python train.py --dataset="small charts drawn from random numbers" --train_examples=203450 --image_size=32 --horizontal_flip=false --mlp_ratio=6 --head_dim=32 --qk_norm=true --positions="learned" --beta2=0.99 --steps=24500 --batch_size=256
Rows from block 4 of a small class-conditioned image diffusion model, named by matrix and row number. Rows with one number belong to one neuron. Each number is 128 + 24 x the weight over its row's rms, rounded and kept within 0 to 255. All counts start at 0.
After each neuron's rows are labels from the 100 images, of 14848 (inputs lightly noised), where the neuron reaches its highest value: "patch colour" is the nearest of a few named colours to the mean colour under the peak. Only what is clearly more common there than usual is listed. The data: small charts drawn from random numbers.
# fc1: MLP up (model.blocks.4.mlp.fc1.weight, 1536x256), inputs 128-255
# fc2: MLP down (model.blocks.4.mlp.fc2.weight, 256x1536, transposed), outputs 128-255

fc1.172 [133 107 108 111 115 144 163 102  94 114 121 125 100 131 121 120 108 153 131 161 128 116 150 116 164 117 120 175 134 106 131 143 156 106 124 120 132 109 108 101 151 135 131  99 152  90 125  88 131 153 170 116 131 135 129 119 137 158 128 141 169  96 150 133 155 129 164 141 110  86 136 154 158 140 127 141 115 132 131  95  99 123 160 116  63 113 155 119 164 150 145 157  90  99 133 133 137 136  94 164 140 158 125  89 112 126 159 121  82 100 104 172 161  89 140 141  90 146  70 117  94 139 124 115 148 106 143 136]
fc2.172 [156 156 112 124 153  97 120 157 122 108 120 137 139 143 104 116 160 132 129 137 138 100 106 118 100 132  99 105 156 125 138  87 114 137 139 146 165 132 131 167 103 106  94 144 125 128 154 109 124 108 107 157 158 139 159 112 140  89 149 125 152 121 114  99 158 152 125 137 143 114  87 131 124 115 186 107 146 113 138 138 108 139 131 127 108 155 103 163 143 127 142 107 136 102 117 154 118 103 105 159 150 131 157 170 131 149  91 136 121 135 166 118 155 127 119 149 176 153  88 172  82 107 130 171 123 144 195  96]
patch colour: black; brown

fc1.269 [109 104 156 146 155 149 155 123 106 133  97 104 107 139 123 132 139 166 152 138 149 142 114 144 158 126 127 130 149  99 157 140 145 126 142 127 155 112  93 126 111 111 136 116 153 144  95  91 145 125 107 194  96 106 129 168 130 108 144  99 171 102 119 150 176 132 159 132 104 141 137 111 116 150  64 156 155 119 134 141 119 152 125 122 179 121 134 108 135 104 138 121 122  94  86 101 126  60 127 141 134 137 103 129 117  78 112 106 105 151  87  87 152 137 144 143 122 107 112 147 144 110 144 140 111 102 110 138]
fc2.269 [153 141 102 118 104 137 136  77 133 143 142 119  97 124 122 128 104  82 116 128 103 151 147  65 129 112 107 110 126 162 146 143 100 131 100 147 107  81 118 160 172 161 114 112 139 134 121 142 138 131 106 111  90 151 109 133 164 120 138 136 117 149 120 109 163 113 118 144 131 103 114 117 110 152 120 139 158 131 107 128 156 143 120 146 152 106 188 137 138 107 109 168 169 129 160 159 104 138  76 147 164 166  50 119  56 139 171  99 101 126 110 163 131 135 114 136 157 173 116 155 129  63 130  99 143 123 151 133]
patch colour: grey

fc1.565 [163 137 151 119 138 155 149 143  97 109 125 135 140 113  93 134 117 105 129 108 110 146 125 120 142 132 172 148 121 125 160 144 110 124 150 130 118 153 151  81 118 119 138 130 117 131 127 121 119 114 103 150 146 122 101 125 196  93 139 125 153 111 164 125  82 129  62 163 147 102 116 139 141 112 111 105  85 116 154 126 113 134  94 124 168 131 111 164 146  88  99 132 134 107 116 161 150 115 125  92 123 123 157 155 136 114 112 127  79 113 129  70 131  69 149 128 171 122  84 113 148  93  76 156  98 112 147 123]
fc2.565 [132 179 100 146 159 115 130  89 111 136 165 111 130 129 144 112 146 147 145 121 166  74 130 126 115 125 110 139 110 195 131 158 127 137 134 120 150 167 125  88 148 122  97 149 109 138 118 122 140 125 150  90 145 132 111 145  48 165 131  98 141 162 137 132 165 115 134 128 108 130 165 107 153 111 148 105  95 128 136 127 145 118 136 160 116 133 105 118 118 172 125 131 142 143 116 118 130 127 149 126 187 173 131 116 165 136 152 129 120 128 122 157 120 134 127 127 127 112 142 115 137 165  63 126 145 140 113 110]
patch colour: purple

fc1.501 [142 136 161 180 120 167 134 135 153 100 163  96 106  97  90 128 163 115 161 138 113 154 123 155 138 125 136 155 102 108  89 137 119 131 136 158 126 150 100 134 131 112 126 139 138 124 125  91 122 120 157 148 136 157 129 151 121 144 146 152 105 150 112 152 109 148 141 152 132 128 102 162 168  97 175  80 134 131 183 120  77 118 128 145 150 154 114 119 180 116 125  56 151 126 108 169 135 128 138 181 109 134 124  97 142 111 127 129 146 116 134 163 153 123 133 104 120 157 127 112 163 119 143 149 160 118 110 117]
fc2.501 [137 162 159  95 138 102  91  94 113 161  92  70 139  85 139 107 110 132  88 169 172 139 142 112 125 133 142 158 126 117 131 161  99 138 130 165 156 130 133 125 106 148 155 158 116 146 115 130 123 126 157 122 160  94 150 158 120 137 175 141 127 149 123 148 118 138 107  97 109 170 139 132 131  77 132  71 132  94 153 135  51 115 123 114 142 135 164 167 192 141 109 135 116 127 114 122 137 137 132 150 125 125 127 136 160 134 137 141 114 165 130 137 120 188 149 153 144 148 137 149 118 157 121 131 128 153 137 113]
patch colour: grey

fc1.737 [129 139 140 122 115 119  88  99 103 155 117 111 133 103 162 133 123 109 130 158 162 155 152 123 105 152 110 195 139 124 155 118 109 141 114 118 140 116 131 138 132 132 119  65 118 109 124 106 122 124 137  92 115 140 143 148 121 181 136 141 153 109 125 112  99 104 159 146 111 119 141 114 128 105 164 158  99 119 157 103 134 170 128 169 173 142 171 117 151 117 107  68  97 133 148 165 133 137 154 118 126 153 157 145 116 142 137  90 131 101 149 171 115 144  82 172 165 138 154 112 114  96 155 138 141 130 141 169]
fc2.737 [ 94 148 128 132 167 167 110 103 111  74 142 140 124 160 147  87 152 137 130  87 123 147 100 126 108 142 137 203 127 129 160 112 173 145 148 120 110 118 122 147 168 132 102  80 124 139 149 163 134 133 148 155 119 120 121 113 167  93  89 156 137 127 162 130  90 123 123 141 141  97 112 164 147 119 100 161 113 136 141 143 108 108 168 161 171 143 156 179  98 142 144 171 132 101 156  80 122 117 132 159 126 117  93 119 142 106 155 101 105  84 140 177 166 111  79  93 143 111 113 113 123  98 126 153 152 132  94 163]
patch colour: purple

fc1.377 [127 106 143 106 162 116 158 154 102  69 163 115 124  93 133 113  93 117 123 125 112 110 115 109 103 143 113  98 140 126 120 161 103 113 111 122  90 123 133 114 163 123  80  79 138 191 137  89 126 130 151 127 158 130 161 154  92 117 147 104 132 124 160 138 147  88 171 130 141 156 113 130 145 144 137 108 106 120 105 150 144 129 105 132 115  96  91  98 136 146 149 119 149 133 154 126 144 173 127 159 118 155 111 114 144 111 101 137  96 117 123 149 113 135 122 109 137 138 117 139 123 147 172 119 142 115 125 137]
fc2.377 [111 155 167 136 137 149 133 115 147 109 129 122 102 129 121 141 184 133 106 107 148 158  99 100 118 133 111 153 122 155 133 109 139  92 145 113 144 142  99 105 146 117 156 125 136 134 130 149 148 126 130 147 119 114 118 116  62 134 130 143  95 112  98 100  89 154 146 122 113 132 120 141 142 129 114 141  99 188 119 105  82 137 134 140 146  92 165 157 102 153 169 109 164 172 154 132  90 130 116 113 131 110 114 165 167 141 131 128 135 138 126  78 135 136 135 142 167 132 143 125  74  71 155 131 168 151 126 137]
patch colour: pink

fc1.522 [110 130 160 130 161 146 124  82 116 109 147 101 173 107 136 106 142 110 131 109 141 165 144 139 106 115 118 133  95 131 128 145 100 164 168 128 109 162 131 190 168 151  97 129 134 116 108 155 113 105 126  81  90  93 115 104 110  99 130 182 138 137 115 108 149 179 125 125 167 177  90 118 118 102 165 135 126 147 131 127 142 121 135 153 150 100 101 138 132 134 139 123 129 164 151 121 121 165 128  99 118 140 162 123 138 103 140 151 142 151 101 120 133 139 134 125 122  97 123 157 121  95 128 158  99  95 147 155]
fc2.522 [135 143 142 130 115 136 137 162 128 161 107 146 157 111 149 142 123 118 116 103  73 161 153  89 137 141  90 157 133 119 128 167 157 161 144 134 173 196 159 184 134 157 119 140 121 127 118 124 115 167 164 124  69 138 132 131 157 169 107 174 132 113 121 141 181 106 136 104 158 141 146 127 128 108 121 127 150 145 145 118 106 106 100 102 114 162 133 100 139 130 120 146  79 126 151 165 106 129 122 124 138 125 147 128  95  86 100  98 109 146 184 110 128 146 126 136 107 128 149 103 165 141 114 120 127 142 127 122]
patch colour: brown

fc1.89 [134 143 136 138 126 106 117 115 172 137 135 163 171 122 140 147 108 172 135 168 119 124 133  85 149 111 129  89 121 131 121  97 121 119 150 113 121 118 185 140 148  92 155 160 132 131 127 110 102 112  87 153 152 163 128  99 132 109 141 123 141 110 110  82 109 109 118 143 176 101 115 158 117 144 151 137 100 119 102 150 111 136 123 108 122  94 138 119 146  98  90 110 150 120  92  96 118 110 143 133 138 112 123 123 173 125 156 115  97 103 119 147 132 106 110 126 132 109 118 108  90 129 113 115 130 147  24 115]
fc2.89 [144 148 145 135 129 132 133 171  84 132 153 129 152 120 135 104 149 115 148 117  92  62 127 131 132 141 137 129  91 159 127  94  97 133 121 146 104 130  81 146 154 149 106  82 127 132 122 128 163 128 123 124 141 182 128 148 137 143  87 176 149 119 162 164 131 128 136 162 112 137  41 134 124  93 164 112 121 124 129 126 162 144 109 114 125  99 101 103 140  71 143 143 100 130 137 128 155 127 108 137 158 148 104 121  84 150 124  85 107 131 150 130  94 125 141 136 134 161 104  98 157  97  94 127  87 123  92 172]
patch colour: black

fc1.214 [147 160 162 136 136 139 126 100 133 104 136 139 111 129 114 142 129 114 144 132 103  94 159 138  69 159 127 124 146 120 121 125 147 139 137 153  93 167 138 111 106 111 137 120 115 133  90 104 134 150 114 121 121 128 170 118 169 133 102 132 140 158 126 116 112 133 101 126 155 117  81  86 124  90 143 123  81 137 149 121 158 135 113 114 137  58 107 133 164 155 108 140 113 135  62 160 150 151 162 154 144 108 128 134 162 127 114 118 146  89 141 149 113 157 152 117  97  98  50 159 128  93  86 109 147 118 134 105]
fc2.214 [106 123 141 132 122 135 124  96 143 121 214 120 138 129 124 150 122 131 129 133 105 140 135 115 125 140 138 110 153 109 139 110 135  94 118 155 129 104 127 112 121 155 149 152 162 115 141 139 166 112 158  95 164 163 106 119 121 124 138 135 137 147 140 165  85 110 148 117 108  72  98 113  85 131 182 140 161 127 121 173 107  95 119 114 126 151 158 141 123 110 114 103 138 151 140 125 130 126 112 124 132 104 209 164 116 147 104 135 141 115  90  94  77 144 166 100  93 117 164 112  98 126 109 111 158 122 140 118]
patch colour: pink

fc1.460 [124 132 143 143 124 109 116 171 126 116 138 130 143 129 122 152 150 116 174 132 137 101  84 100 119  89 156 113 168 139 132 114 129 135 163 150 138 128 129  79 130  90 127  87 147 119 124 113 103 124 166 127 104 113 132 114 135 102 189 130 101 130 112 111 137 179 124 121  99 104 133 101 129 135 117 118 133 138 150 136 144 109 119 140 113 148 129  78 126 141 173 165  94 122 119 147 113 164  91 140  82  99 125 102 177 196 122 138 100 114 102  70 162 174 121 103 145 106 124 150 154 119 137 137 136 100 150 119]
fc2.460 [115 101 146 118 133 115 132 134 143 112 153 114 128 130 173 126 163 137 112 113 113 156 118 103 129  70 102 131  76 157 121 146 121 111 101 125 101 153 164  94 125 152 119 115 131 157  90 118 143 134  96 104 117 158 102 147 119 147 119 119 105 146  73 141 102 126 119 128 145 147 141 101 130 160 137 121 122 107 151 120 125 172 132 139 148 180 163 130 153 139 200 133 119 113 106 136 142 113 215 129 181 136 116 138 159 113 122 131 123  96 167  82 120 121 107 154 117 125 145 113 139 143 124  87 131 114 100 110]
patch colour: grey

fc1.411 [117  75  96 112 152 126 141 113 117 170 104 154 126 123 120 117 158 154 132 128 136 163  99 155  91 126 136 119  84 130 118 108 110 140 123 128  94 124 159 128  92 124 147 161 137 128 121 108 142 131 118 149 140 120 129 127 113 111 187 161 113 161 121 134 126  96 131 115  80 107 119  90 118  96  68 126 134 128 133  98 178 121  84 129 168 106 141 156 118 140 115 100 148 158 130 162 171 126 115 121  98 122  75 158 132 116 118 142 173 148 130  92 131 164 149 125 115 137 120 113  96 140 122 147 161 121 117 154]
fc2.411 [ 68 120 139 122  99 114 135 139 157 125 139  78 100  94 101 135 151 119 111 125  93 147 185 107 156 118 129 104 127 117 103 117 125 105 114 140 141 142 121 132 149 139 117 169 124 111  99 136 136 139 183 120 144  99 105 166 129 143  98 127 115 149 120 105 150  67 128 135  68  97 132 119 133 111 152 116 148 103 146 125 178  92  90 123  99 127 118 113 140 124 126 130 164 123 134  89 191  90 141 137 154 103 180  80 123 127 148 126 121 104 138 124 111 138 133 155 150 152 139 183 107 136 135 160 131 149 144 152]
patch colour: purple

fc1.651 [146 119 124 161 112 144 121 142 194 127  74 138 170 118 163 120 144 129  84 122 164 138 141  77 132 139 124 134 178 106  96 152 131 110 123 126 118 155 155 145 102 107 135 157  99 141 108 139 128 110 156  87 142 118 145 104 136 144 154 140 101 119 139 132  95 121 166 103 146 135 165 112  88 166 127 147 141 147 127 126 119 141 119 124 117 125 143  91 125 133 155  96 136 145  97 142 114 137 112 130 164 190 117 125 118  91 119 105 101 107 186 165  82 167 142 158 101 119 106 132 122  89 132 122 124 149 120 123]
fc2.651 [111 117 120 128 148 111 143 109 110 120 161 124 145 132 135 122 131 143  89 146 101 147 143  76 152 131 102 115 101 125 159 103 130 142 120 121 106 107 123  98  79 127 121 138 134 128 122  99 159  83 170 105  69 174  89 112 160  74 147 147 156 136 128 168  91  82 136 129  91 131 116 117 104 166 127 124  91 165 120 130 118 134 149 122 126 101 171 116 136 126 122  98 123 118  91 113 148 115 155 147 117 132 178 130  41  91 179 126 135 140 126 157 132 150  90 129 139 124 134  94 161 156 149 187 125 149 127 121]
patch colour: pink

fc1.217 [108 149  60 124 120 136 144 195 137 164 106 102 129 159 106 103 120 132 146 140 134 185 124 132 111 146 140 118  94 111 116 114 125 144 129 139 155 128 127 121 137 111 151 122 114 171 145 160 144 102  92 161 106 171 175 157 120 118 114 129 104 125 126 150  94 147 139 141  71 159 105 123 130 114 149 142 148 160 169 140 127 101 159 116 145 130 126 141 132 128 185  95 109 145 100 115 142 114 113 138 112 108 145 132 118 120 116 139 159 106 130 117 173 141 178 151 170  94  96 160 103 151 127 184 148 144 120 104]
fc2.217 [155 126 169 111 151 107 108 191 172  98 145 149  89 109 151 138  69 133 144 114 100 133 114 115 169  79 128 141 157 134 128 127 129 135 113 148 101  86 151 133 144 107 103 135 105  89 120 137 128 126 144  99 114 110 171 102 149 138 118 155  79 108 146 112 128 123 144 106  84 137 154 144  89 162 105 124 132 119 112 107 126 229 129 129 110 135 128  99 126 142 165 148 107 162 103 100 153 113 138 117 140 148 124 110 140 114 134 164 120 141 109 122 115 125 143  98 136  71 186 125 129 139 123 160 103 142 122 117]
patch colour: brown; grey

fc1.730 [132 162 126 122 118  91 104 113 133 100 124 116 102 124  96 144 150 128 133 133 108 131 135  90 100 136 119  73 131 149 141 139 131 148 107  81 164 113 142 138 148 127 132 141 141 146 183 120 159 138 144 162 118 137 126 131  84  98 127  96 152 101 155 128 115 103 129 113 147 140 173 130  98 125 148 142 129 129 102 104 117 120  88  74 149 130 117 109  96 191 126  94 117 115 103 141 104 163 136 117  70 130 150 154 130 108 149 129 149 149 115  84 144 133 129 130 122 115 117 150 124  90 127 109 130 134 175 134]
fc2.730 [133 131 139 124 161 109 124 147 137 112 142 130 135 124 120 110 145 150 135 128 193 116 122 144 143 152 168 121 133 158 134 130 124 147 150 124 123 110 137 152 142  96  91 138 121 136 108 157  98 119 137 108 128 125 133 109 162 133 163 143 138 122 114 141 148 135 142 101 139 178  77 130 166 121 109 169 140 125 126 138 137 140 103 109 163 131 126 169 131 123 115 227 114 109 158  84 123  80  99 122 186 154 104  72 131 121 144 110 150  99 166 131 120 101 105 165  78 123 137 104  99 111 146  85 106 122  72  64]
patch colour: purple

fc1.195 [172  96 139 152 131 134 126 116 185 127 146 116 107 149 159 106  95 132 155 133 107  81 136 127 106 153 130 170 112 114 170 125 137 131 150 112 157 129  90 134 158  97 112 110 114 137 116 134 146 171  92 138  91 133 113 137 148 151 126 165 158 123 106 156 143  84 153 123 134 123 136 106 156 121 119 119 110 112 133 152 110 157 135  98 109  64 113 137 136 125 143 155 127 158 125 162 143 130 134 108  91 109 149 116 131  95 140 161 119 142 122 107 110  88  91 107 119 146 113 164 107 137 108 124 150 113 164  96]
fc2.195 [113  93 102 134 154 136 124 163 156 124 128 110 105 142 118 118  86 136 124 121 122  89 120 140  95 114 199 135 111 166 127 145 111 128 166 135 101 122 122 140  94 103 156 104 107  93 128 138  83 162 152 124  98 124 132 148 114 137  70 182 139 120 118 117 100 114 154 102 102 118 128  82 141 100 172 156 139 168 147  99 142 120 140 105 103  89  76 110 134 181 138 108 121 150 158  87 131 156 131 128 138 121 107 141 131  99  97 123 138 124 102 113 127 124  93 151 137 108 140 143 139 135 123 118 127 148 134 100]
patch colour: black

fc1.618 [121 150 138 138 133 118  99 161 118 136 189 110 126 133 166 100 127 133 114 119 160 145  95 142 129 134 114 124 145 138 141 175 157 122 141 148 167 145 151 142 137 100 118 144 129  69 139 100 127 120 203 124 162 136 118 117 103 118 141 105 149 163 129 120 122  93 152  88  79 115 174 182 103 136 105 138 138 131 139  99 139 107 161 135 143 138 156  85 112 122 125 146 130 144 149 156 136  86 133 162 151 132 138 134 119 130 137 132 165 153  65 109 109 116  95 121 151 147 177 132 133  64 134 153  59 166 114 154]
fc2.618 [121 129 147 109  99 173 115 118  98 101 172 103 113 103 144 151 109  95 150 145 123 139 169 106  99 135 117 135  74 135 136 146  81 134 125 112 106 101 143 165 114 143 122 124 127 172 118 142 176 154 106 138 127 141  87 103 188 147 106  92 141 123 113 115 161  96 113 119 114 106  83 135 126 146 152 117 133 122 151 171 145 157 143 145 101 139 168 138 104 149 102 153 117 102 169 106  94 161 147 136 120 135 117 128 122 121 121 130 122  93 130 122 176 132  98 118 130 111 115 145 142  70 129 132 114 137 158 132]
patch colour: grey

fc1.82 [135 130  96 113 117 168 194 133 115 112 139 131 142 126 111 135  99 129 104  90 118 149  81  74 131  86 122  88 119 118 107 126 133 172 110 145 137 150 141  85 157 170 109  69 145 105 125 108 135 130 131 113 136 103 134  83 130 119 114 149 149 122 115 135 133 154 152 147 114  86 159 156 102 161 137 152 126 122 143 112 126 124 173 117  90 140  53 115 111  99 122 122 183 147 136 130 123 171 132 153 133 119 126 118 138 113 114 151  94  90 126 180 149 148 181 147 122  98 127 116 110  84  87 133 118 127 139 138]
fc2.82 [144 168 141 152 126 129 166 143 136 155  84 161 172 126 135 157  85 142 114 110  91  97 112 158 102 153 150 150 129 126 120  44 119 115 128 109 143 119 123 128 160 140 129 119 118 139 176 141 138 114  95 116 147 113 115 118 125 116 118  99 125 115 121  97 104 161  83 103 158 168 120 145 126  90 134 148 131 103  97 144  87 164 123 139 142 141 160 151 123 139 100 155 160 133 113 166  97 138 120 121 143 132 137 124 127 143 116  84  87 152 146 133 167 130 138 150 148 109  67 106 137 119 103 126 135 114 151 149]
patch colour: brown

fc1.542 [ 90 150 141 135 139 124 170 157 126 125 162 114 130  68 165 174 157 121 102 124 128 112 125  68 104 124 103  99 124 110 143 151 131 110 117 134 148 128 115 149 118 178 102 118 143 119  95 102 131 115 142 115 119 141 127 135 133 151 103 148 136 137 160  87 135  46 105 118 153  88 133 139 109  90 125 113 140 152 126 113 118 104 104 146 136 136  91 132 156 131 144  80 124 173 106 148 129  94 134 164 108 141 103 131 126 125 157  90 138 113 103 131 176 126 104 158 127 100 111 143 118 130 169 151  93 130 144  91]
fc2.542 [152 149 138 135  87 133 140 161 108 160 187 114 124 102 153  98 150 132 130 163 128  96 178 166 195 161 136  97 128  99 140 134 143 173 120 135  97 134 113 126  93 171 118 126 141 160 157 138 112 145 119 131 158 110 158 138 144 103 133 171 143 151  80  84 106  69 164 152 112  94 127 105 156  73 127 121 159 100 149 166 127 144 109 179 118 114 137 136 119 133 141 153 119  82 110 140 127 122 142 159 165  97 128 142 144 140 110 160 133 121 127 118 117 145  82  98 110 147  98 114 158 139 136 154  94 128 124 108]
patch colour: purple

fc1.63 [113 161 117 126 114 119 147 120 152 118 145  98 110 137 107 155 167 138 134 166 111 144  96 119 127 151 128 101 118 136 160 159 144 154 130 117 108  75 164 147 121 137 148 122 121 101  81 100 107  85 114 126 134 137  88 131 131  99  97 127 118 139 118 170  69 130 138  91 137 126  81 167 136 151 130  99 162 100 139 182  96  93 123  95 153 114 123 118 118 129 106 119 165 135 132 110 106 152 131 137 116 130 118 142 113 138 156 141 140 142 100 154 118 137 162 124 145 125 130 143 154 155  89 121 141 102 128 166]
fc2.63 [150 147 134 134 138 130 138 144 111 142 152 115 163 168 124 138 162 135 104 127 144 121 156 157  99 125 102 111 124 129 108 158 130 131 132 160 141  72 164  96 161 133 150 122 139 114 145 129  91  87 144 108 175 126 115 136 109 130 190 106 122 154 106 176 151 140 128  97 197 132 153 193 135 123  85 117 150 140  61 103 117 178 124 139 161 118 119 146 103 126 104 103 143 126 117 130 134 109 158 115 172 135 134 130 111 164 132 125 115 110 141 150 145 151 177 150 125 147 138 114 135 139  84 126 136 159 107 161]
patch colour: grey

fc1.693 [159 161 133 129  82 148 134 166 114 129 153 121 115 119 146 134 113  99 100  77 148  89 110 146 105 115 129  90 111 100 127 110 117 125 123 106 117 100 157 135 147 123 119 162  87 152 103 137 140 184 129 129 160  85 146 162 131 174 104 158 119 155 120 142 120 133 139 161  99 164  96 126 159 122 143 153 106 112  93 176 121 118 146  75 132 129 155 159 130 119 158 135 118 130 155 122 135 144 148 122 111 127 154 119 132 137 154 149 107 119 149 116 139 137 145 131  96  94  83 133 126 134  91 151  80 175 157 157]
fc2.693 [167 112 104 113 106 112 116 125 164 155 114 137 149  85 112 146 129  83 154 152 131 124 124 140 112 115 128 137 165 117 101 172 136  85 140  93 138  77 130 123 116 132 119 139 115 151 165  85 102 180 124 101 109 140 160 154 108 105 126 146 131 183  73 121 147 132 112 165 163 175 173 139  85 105 100 151 117 146 123 116 168  99 113 115 109  92 112 108 137 124 139 125 154 118 135 157 114 120 132 138 143  95  95 152 137 128 135 148 125 131 132 120 152  97 182 155 130 124 142 143 157  80 122 139  93 144 131 119]
patch colour: black; brown

fc1.207 [158 146 137 160 135 123  96  88 104 119 156 159  72  97 122 111 157 132 118 117 122 152 106 148 159 148 135 139 138  90 163 160 175  25 120 117 122 154 136 140 128 141 111 118 134 134 119  60 140 135 127 141 146 100 117 135 126 115 103  95 153 105 142  81 105 132 127 131 134  91 141 122 142 125  85 134 159 117 136 166 158 158 124 153 143 101  95  98 151 142 141 138 113  87  77 149 142  90 126 155 149 118 127 157 110 123  93 124  65 107  78 114 142 131 154 153 113 137 176 120 122 103 145 140 138 179 142 139]
fc2.207 [135 130 109 155 170 168 147  77 173 126 188 112  67 116  91  81 113 112 197 128 124 119 123 113 112 101 156 146 112 145 141 131 127 240 122 146 123  92 106 123 160 115 115 110 139 100 101 131 138 123  84 150 118 109 114 112 167 115 117 144 120 123 155 124 146 137 135 116 126 102 118 117 127 150 115 123 159  99 140 161 139 166 130 135 140 111 147  92 141 125 104 173 142 123 123 140 139 151 133 155 128 167  83  88 112 135 145 113 109 128 116 154 139 177 116 120 167 151 135 122 145  94 149 103 132 145 155  93]
patch colour: grey

fc1.49 [107 104 108 111 132 105 149 111  95  99 156 110 150 117 140 133 145 127 123 145 148 166 125 140 147 124 102 146 131 128 130  98 158 151  73 110  99 104 122 178 100 113 164 104 130  88 175 147 125 168 128 172 121 142 139 148 148  98 108 130 113 118  94 128 110 134 142 121 106 146 107 145 125 179 126 155 121  84 122 126 142 161 146 144 110 100 147 136  77 144 110 144 125  97 152 140 142  94 139 102 117 120 135 108 151 152 118 138 124 163 101 127  68 110 100 159 127 113 113 117 140 153 112 185  93  71 121 159]
fc2.49 [147 131 171 146 109 141  98 102  94 160 105 128 104 146 115 112 117 110 124  96 140 129 108 108  85 161 144 135 141 106 118 109 134 136 160 109 131 106 139 162 171 138  74 136 145 135  84 143  98 125 124  85 128 121 126 168 125 144 128 136 165  98 112  89 144 108  81 140 145 137 126 147 109 153 113 136 134 177 144 127 148  98 112  86 142 140 126 132 103 136 143 115 149 157 159 127 128 161 138 116 156 153 154 166 140 126 138 128 127 124 144 108 112  95 110 114  86 180 139 152 129 134 104 179 126  88 107 135]
patch colour: pink; black

fc1.168 [112 106 123  96 139  98 142 153 144 133 122 123 109 122 139 151 123 100 138 133 155 138 134 137 112 125 110 125 145 120 128 146 109 140  97 140 157 126 153   0 143 137 114 108 128 111 114 120 133 110 129 137 126 115 107  90 130 117 144 102  71 138 105 134  72 124 170 158 124 102 112 120 151 163 131 138 124 140 141 144 137 121 177 111 119 167  82 149 119  99  84 123 135 143 145 120 148 135 146 111 111 165 135 131 122 119 109 107 134 119 129 159 126 136 159 144 143 110 154 156 113 110 127  96 101 137 140 127]
fc2.168 [111 130  89 131 120 129 147 139 130 167 135 113 144 101 103 116  99 117 109 142 137 157 113 101 182 115 112 151 144 176  98 134 124 180  85 156 133 128 148 145  81 125 133  81 114 132 139 156 138 148 131 135 102 164 159 137 146 148 137  91  89  90 139 151  93 138 129 126 101 110 152 156 141 138 118 142 140 112 115 126 125 137 139  88 118 163 139  92  71 129 150 110 116 128 124 116 156 128 134  89  84 131 140 141  84 137 153 115 149 127  70  73 103 115 154 145 176 146 121 114 107 165 170 146 172 162 123  89]
patch colour: brown

fc1.352 [136 114 147 166 134 146 106 118 150 107 155 124 132 114 149 134 147 106 148 104 120  98 145 169 116 133 116 134 137 122 138 136 120 129 164 181 142 138 134 131 122 102 135  76 138  96 124  55 132 146 173 138 153 140 152 150 125 133 101 130 102 161 132 129 118  95 162 142 121 130 161  97 101 138 157 119 141 153 109 100 151 124 166 132 168 128 148 128 147  96 150 151 167 158 117 118 135 118 131 160 110  97 124  56 142  72 153 126 110 120 135 129  80  75 124  91 135 134 120 125 103 107 157 133 166 183  98 130]
fc2.352 [120  80 112 163 147 153 146 121 155 119 191 136  86 131 138 134  62 136 119 119 178  90 106 112 139 116 155  97 116 148 128 149 129 182 136 118 154 133 114 146 168 137 126 122 137 118 119 138 194 107 109 120  96 157 119 118 130 144 138 152 139 110 117 149 171 120  97 118 154 137  95 130 145 114 156 110  92  74 171 122 141 173 122  99 149 161 158 137 109  87 114 139 144 127  86 166 129 153 176 114 148 140 184 169  96 150 135 124 170 109 150 103 116 120 128 163 127 113 112 139 138 135 142 141  78 107 118 122]
patch colour: black

fc1.292 [129  90 102 100 154 123 112 154 125 121 103 158 126 110 164 146 143 129 166 123 138 154 176 122 124 120 125 120 131 146 148 117 110 112 106  95 151 114 141 138 149 121 197 128 129 114  99 159 129 142 116 153 111 110 123 114 146 166 127 111 150 142 128 114 110  97 129  95 183 103 147 123 147 119  77 119 117 122 158 101 125 131 118 122 103 141  84 136 151 111 214 113 146 120  94 105 110 105 157 116  43  22  85 160 165  92 108 113 110 120 119 119 136 120 113 117 160 103 144  90 139 110 126 135 143 136 157 124]
fc2.292 [112 124 169 123 139 152 123 145 114  82  98 134  87 124 137 136 218 112 154 146 136 117 121 128 147 150 198 131 170 120 131 112 140 121  95 126 145  97 152 145 112 135  84 126  86 124  97  95 172 101 129 112 155 165  73 118  80  37 145 165 140 134 114 120 149 117 120  86 135  76 117 115 122 158 166 135 103 136 143 148 100 118 135 133 116  94 116 147 114 121 118 141 152 108 124 136 102  97 121 141 161 137 167 126 146 123  92 132 121 115 139 150 139 151 135 100 160 118 116 138 121 173 134  99 124  97 115 122]
patch colour: purple